From a checkpoint of a small masked image model.
Model: norm batchnorm, widths [80, 112, 176, 256].
Rows from block 6, named by matrix and row number. Each number is 200 + 30 x the weight over its row's rms, rounded and kept within 0 to 999. All counts start at 0. After the name is the row's rms in percent of the matrix's.
# c3: 3x3 conv (model.blocks.6.c3.weight, 176x176x3x3), inputs 27-35, a 3x3 kernel for each
c3.55,085,208,258,193,211,204,249,195,178,185,240,142,187,173,248,216,177,194,180,212,199,185,210,178,200,204,199,167,249,210,181,218,212,166,286,176,167,233,174,196,187,186,243,190,232,232,199,183,199,210,193,220,198,256,192,227,195,193,227,182,190,246,253,239,201,251,188,227,179,203,215,232,182,271,185,215,191,195,193,185,200,191
c3.56,099,197,183,213,158,127,223,174,222,208,203,232,217,267,222,295,254,331,275,166,187,220,199,173,203,170,186,207,220,168,200,195,203,184,208,253,232,191,181,209,208,176,181,217,224,191,185,168,161,158,190,172,195,210,207,177,163,198,211,186,187,228,195,208,214,210,192,179,224,192,225,198,162,196,171,195,204,191,254,197,248,220
c3.57,092,177,180,176,192,209,197,209,224,187,175,237,209,156,207,222,235,173,248,172,206,174,215,216,196,212,175,184,175,206,195,170,203,217,174,243,207,200,130,200,207,201,199,177,198,175,208,234,164,212,197,219,143,169,145,175,211,157,155,196,131,155,167,173,251,221,203,212,192,227,185,215,219,216,192,187,171,192,236,204,241,239
c3.58,086,218,206,212,156,219,188,199,177,177,252,201,191,206,148,165,197,89,168,243,195,207,222,224,95,194,222,143,144,242,206,160,181,244,203,207,187,194,215,115,198,205,215,195,206,214,180,152,193,179,238,238,187,205,220,149,218,255,212,191,243,166,163,197,219,176,213,166,173,177,213,213,175,218,239,218,211,214,211,192,222,229
c3.59,100,202,140,195,225,155,254,176,203,216,156,195,178,208,221,175,145,219,191,154,172,248,172,232,162,262,243,200,207,197,177,225,191,165,235,201,152,215,235,192,204,217,215,170,187,229,158,210,229,206,214,195,181,202,185,179,208,164,217,234,176,216,226,213,168,208,197,193,274,193,233,153,245,198,187,200,195,210,207,198,165,142
c3.60,100,206,208,198,205,226,241,175,215,213,198,184,198,200,157,203,192,218,210,188,180,210,170,195,188,227,199,213,246,252,222,275,197,234,183,258,288,208,197,163,183,139,198,227,288,264,206,172,187,170,161,168,171,147,159,237,246,244,175,219,263,198,224,148,233,219,142,221,188,142,191,168,166,140,197,242,169,198,190,180,204,134
c3.61,092,194,194,224,200,212,211,194,144,183,229,244,157,180,202,206,240,205,201,188,180,152,196,185,244,199,225,202,201,186,70,219,225,148,194,267,265,256,219,286,166,164,209,193,212,142,183,175,184,234,217,216,199,230,230,217,216,184,178,201,188,208,220,239,233,234,146,192,220,202,214,231,275,191,169,177,211,205,224,170,200,262
c3.62,088,200,253,198,182,163,182,174,262,163,219,255,157,181,174,214,250,209,196,252,204,148,199,201,184,162,200,184,190,191,103,299,206,130,284,180,130,192,219,212,209,244,214,197,210,218,196,215,165,191,199,220,199,220,211,203,190,207,133,251,204,227,208,227,178,194,219,220,197,217,208,174,177,202,176,166,170,219,200,164,185,159
c3.63,094,164,142,216,176,202,216,190,251,265,203,114,199,160,150,187,228,219,218,255,139,168,219,175,155,218,182,198,169,218,233,172,238,220,248,200,159,161,198,228,196,208,208,159,196,196,151,172,208,190,164,183,174,127,179,210,195,173,222,225,210,233,173,163,227,234,224,199,146,201,172,181,196,225,209,201,236,221,214,228,186,208
c3.64,079,216,174,239,229,223,186,159,190,169,190,217,161,201,196,169,176,169,185,217,206,180,181,199,148,164,219,199,175,165,166,203,215,218,228,213,203,181,146,176,206,209,250,195,159,190,144,138,143,182,198,187,180,206,163,177,193,196,203,214,191,117,204,165,195,253,226,246,182,194,204,216,142,140,155,148,202,186,186,210,200,247
c3.65,098,187,199,271,175,224,211,212,226,269,252,221,193,215,190,186,239,217,205,221,217,201,201,195,178,217,171,155,201,228,179,195,188,243,215,188,240,198,156,224,139,212,185,195,211,206,208,211,228,285,204,243,220,227,177,189,211,195,205,197,223,202,246,255,200,221,212,179,252,210,211,206,126,210,244,214,230,197,225,208,199,158
c3.66,102,236,221,174,203,198,205,218,227,227,194,205,194,214,235,197,223,226,206,163,179,261,206,216,188,210,213,262,157,196,223,224,193,138,194,224,228,231,210,152,142,162,156,219,204,154,178,180,246,143,210,158,221,178,240,183,185,216,167,202,184,170,191,168,190,200,207,208,224,190,227,168,173,230,196,223,166,228,169,204,247,209
c3.67,084,240,252,193,204,191,160,186,230,241,220,128,141,222,210,150,203,180,190,204,189,182,188,277,189,171,244,192,181,187,192,197,223,182,206,214,209,198,179,221,165,181,176,223,229,270,228,183,216,201,216,200,213,149,157,215,237,210,209,199,195,190,174,239,212,178,195,211,165,178,169,187,174,225,204,175,182,167,145,184,146,226
c3.68,102,194,145,215,118,226,150,198,171,186,230,233,224,107,143,180,212,194,174,210,214,255,217,209,194,204,216,229,222,202,180,181,211,189,201,203,194,206,150,190,222,226,203,173,159,224,186,174,163,214,220,167,213,224,195,162,242,233,155,180,174,157,156,240,214,156,229,256,171,218,240,237,209,225,218,205,164,183,177,197,188,157
c3.69,091,164,174,207,184,227,175,240,228,171,150,173,183,219,234,181,195,231,201,159,211,208,237,196,153,239,209,250,181,194,175,197,221,195,231,230,204,190,200,231,158,165,189,184,211,209,188,198,213,210,201,235,233,192,207,200,174,179,189,175,181,207,123,217,201,203,220,204,213,226,192,167,164,179,178,197,195,195,254,197,185,229
c3.70,101,188,207,207,184,201,210,161,221,204,215,202,218,213,196,224,213,220,227,243,199,225,208,188,213,124,194,243,237,208,330,249,149,220,206,204,299,156,211,203,237,220,205,206,191,227,210,202,226,194,250,194,214,205,223,223,194,240,188,194,242,186,161,187,200,183,185,230,232,205,234,186,243,223,214,197,208,213,203,224,243,196
c3.71,088,213,214,222,160,220,263,229,201,159,141,195,227,178,190,227,184,168,251,181,188,213,225,210,148,195,194,159,188,208,225,205,228,226,191,207,202,211,288,218,235,169,241,194,153,158,189,213,233,195,221,247,166,229,217,218,219,192,173,213,199,208,152,217,242,233,204,197,191,175,234,271,197,207,198,231,161,188,180,190,179,189
c3.72,088,210,212,160,190,205,191,200,255,206,169,187,258,177,225,232,212,194,182,178,200,352,209,163,235,194,144,216,190,205,215,193,230,202,201,151,208,201,216,180,212,165,246,173,190,166,151,243,234,233,212,203,231,200,231,179,205,221,192,193,195,172,205,173,194,235,279,195,153,176,227,178,182,208,233,371,152,233,233,156,189,166
c3.73,093,175,173,193,186,207,225,186,177,210,205,192,208,142,181,172,128,224,192,183,208,206,233,232,179,185,226,196,175,209,184,192,205,233,204,192,203,161,198,183,221,146,166,198,191,204,247,221,222,184,234,217,251,258,181,152,189,203,112,257,187,201,189,186,181,193,238,187,229,222,262,159,175,186,212,181,198,206,199,232,217,193
c3.74,102,176,211,181,230,157,267,208,169,151,202,220,203,247,200,248,245,216,210,213,213,179,232,202,185,211,196,185,222,200,208,221,222,229,199,148,237,203,235,193,184,127,163,218,286,207,204,174,202,193,227,183,203,236,215,195,188,185,191,280,190,151,235,165,199,183,137,225,269,193,157,186,243,206,277,206,204,248,245,225,253,279
c3.75,080,255,205,252,240,182,210,254,224,194,222,239,216,187,218,229,179,212,183,189,183,204,211,199,192,187,190,182,179,214,199,187,199,286,153,198,217,232,199,177,199,175,217,201,198,205,141,188,187,190,240,218,178,228,215,215,212,186,215,227,201,197,233,188,241,213,189,252,200,173,210,218,160,199,241,241,228,222,218,187,161,164
c3.76,097,219,205,188,183,185,188,228,208,221,179,251,160,197,166,213,179,248,218,245,211,218,228,166,216,275,200,162,190,152,160,156,154,148,238,119,181,221,199,177,222,174,168,174,215,180,209,219,200,210,213,186,240,212,138,193,222,225,185,208,199,203,191,194,220,208,246,180,193,205,219,215,177,178,204,208,166,181,239,170,169,189
c3.77,086,194,208,181,226,204,198,221,171,221,184,225,201,201,206,199,193,183,182,181,205,230,179,191,236,187,167,205,209,172,192,185,209,159,159,203,195,203,203,254,196,166,238,233,199,210,134,144,271,149,226,231,135,216,266,178,201,186,207,247,167,172,208,183,157,183,241,140,184,251,167,129,139,158,145,161,151,182,222,191,215,267
c3.78,084,223,182,200,207,181,236,215,242,207,200,176,216,223,199,236,149,193,215,199,219,200,228,211,154,191,177,137,210,180,221,228,217,197,253,187,219,207,271,175,183,187,186,167,162,189,203,197,213,205,255,240,245,240,251,169,182,178,210,175,163,201,177,192,228,190,269,167,193,265,179,210,213,185,191,189,226,190,238,215,181,176
c3.79,092,213,217,235,252,181,220,206,226,218,218,259,226,261,178,183,201,223,214,209,187,185,194,214,204,243,194,206,220,228,224,252,232,191,222,170,187,275,231,188,229,167,202,227,237,215,187,184,194,193,197,199,187,212,228,222,169,252,204,192,245,257,191,320,175,175,180,212,207,189,219,185,225,194,202,182,208,204,182,194,214,204
c3.80,113,206,229,144,194,182,173,187,176,230,190,181,206,228,178,215,223,194,203,195,236,208,211,217,241,196,242,182,196,214,180,212,231,161,180,212,203,195,158,193,223,192,230,186,222,204,191,234,137,218,172,187,212,254,170,175,215,179,164,186,175,169,177,199,200,216,213,172,263,215,192,160,198,186,163,223,208,221,160,149,174,210
c3.81,104,164,257,145,210,205,173,202,178,179,155,163,137,211,190,170,230,121,177,215,207,204,233,227,202,219,209,179,142,168,173,181,201,210,193,259,179,181,156,192,196,205,184,182,180,268,208,271,221,201,176,213,187,187,218,220,246,206,223,215,189,196,180,173,147,204,209,231,223,177,251,159,202,170,205,217,186,181,237,179,216,164
c3.82,090,201,209,234,157,252,247,211,248,180,181,203,177,181,165,247,263,182,224,178,183,151,174,239,178,212,200,179,197,184,188,191,192,185,202,154,171,196,167,159,169,180,167,124,134,137,211,211,216,229,209,193,217,199,216,190,157,217,162,190,195,159,152,191,207,167,175,206,141,208,214,192,203,217,222,207,220,191,244,202,239,220
c3.83,084,177,236,224,216,246,173,154,223,252,173,157,199,173,197,218,216,199,199,221,178,168,177,183,176,214,198,145,186,165,186,227,194,203,213,210,225,213,186,213,174,231,196,212,234,209,204,211,243,240,204,243,197,170,217,201,206,212,157,177,254,203,180,250,200,210,239,207,212,189,219,165,231,159,202,184,174,221,247,233,239,233
c3.84,082,247,197,184,228,190,184,237,175,227,195,189,229,195,172,203,267,214,221,197,188,155,199,188,190,203,200,220,196,210,221,204,178,210,146,215,206,198,245,202,217,167,257,159,270,170,188,168,157,157,214,233,177,183,212,168,191,148,150,179,194,179,186,164,231,246,255,227,240,163,231,228,220,176,184,248,197,181,208,215,215,243
c3.85,100,180,194,148,159,147,240,154,179,152,190,208,165,185,235,233,150,197,193,194,197,184,216,220,205,204,209,141,207,199,250,191,167,178,168,184,272,167,217,242,218,181,159,187,224,155,230,164,182,200,196,177,232,244,196,222,197,187,191,157,220,221,210,269,241,220,245,207,188,204,187,153,197,195,216,196,194,218,216,249,196,159
c3.86,095,154,161,216,141,262,168,197,237,160,175,182,207,189,189,238,208,215,209,207,217,228,194,164,211,205,198,176,190,188,223,232,174,178,223,166,188,255,157,253,206,172,192,225,209,182,266,133,157,201,227,185,219,194,200,251,186,190,213,181,193,163,193,208,159,260,171,189,184,184,151,209,178,252,256,192,201,208,180,153,204,151
c3.87,109,207,154,193,124,149,182,212,207,141,176,189,192,225,211,211,146,217,184,186,228,223,217,213,241,192,181,220,138,176,226,184,201,255,179,217,266,158,171,138,190,216,231,171,221,231,174,204,168,253,204,215,157,188,193,184,235,168,212,207,226,206,219,217,204,217,194,166,213,209,215,204,194,202,196,200,212,219,213,213,193,170
c3.88,103,267,201,207,233,238,217,151,164,199,217,239,212,206,183,208,207,196,250,180,230,242,233,181,230,206,240,235,208,215,214,187,200,200,197,219,260,233,196,209,195,237,191,182,186,196,198,181,197,206,185,153,161,173,199,220,142,161,179,180,188,168,228,199,218,172,171,193,203,220,185,104,169,207,212,196,197,182,197,165,193,202
c3.89,086,181,199,208,200,237,166,202,173,206,185,229,169,192,212,188,222,183,157,215,204,333,175,197,272,201,194,205,213,220,233,205,210,220,179,213,227,186,176,194,149,183,208,253,244,215,217,209,224,219,217,168,164,185,209,214,209,200,210,228,186,229,197,163,247,200,248,215,166,249,163,188,227,185,185,272,190,226,255,202,220,284
c3.90,104,224,188,210,167,124,177,153,216,178,150,207,139,216,175,252,164,165,179,191,188,210,171,164,200,140,235,214,182,203,232,193,208,196,178,201,199,204,168,183,161,188,244,186,140,197,230,212,203,226,196,154,180,213,180,170,151,192,224,192,206,222,205,152,179,212,219,164,256,226,161,208,188,240,190,164,231,177,205,213,173,180
c3.91,095,171,172,204,163,237,206,207,174,222,181,239,174,221,236,216,225,217,233,163,204,195,229,206,180,192,214,203,216,197,215,194,180,208,208,248,181,269,166,207,189,171,221,221,204,152,118,188,237,175,197,154,156,170,195,242,210,162,176,226,218,270,272,203,209,239,248,192,182,180,190,240,202,228,199,200,234,200,183,264,181,187
c3.92,091,218,185,208,244,156,202,143,209,209,226,206,217,231,221,210,205,300,214,166,202,216,185,207,234,162,241,170,181,218,219,218,184,197,167,229,197,214,163,194,247,215,187,211,215,221,189,196,177,187,173,223,223,226,250,177,213,197,165,177,203,210,190,221,174,180,203,183,207,174,299,217,279,224,238,229,211,179,200,201,209,208
c3.93,081,183,232,193,265,138,159,196,191,195,193,172,202,248,158,207,194,193,214,252,220,202,245,207,151,138,219,120,233,222,239,210,216,172,230,185,186,181,207,186,176,200,215,247,229,220,197,211,205,267,195,261,148,233,306,214,232,172,207,171,181,174,202,191,185,156,205,224,185,196,202,197,229,228,180,149,214,192,208,226,173,259
c3.94,115,151,209,196,244,114,241,166,197,186,234,184,200,212,196,151,135,161,195,188,189,183,207,193,223,203,172,167,157,210,201,237,217,165,193,239,219,189,156,203,191,155,187,213,186,212,198,175,173,191,175,207,188,151,216,178,206,179,146,224,231,228,223,251,197,229,173,209,171,150,194,155,183,189,187,240,216,228,212,225,232,187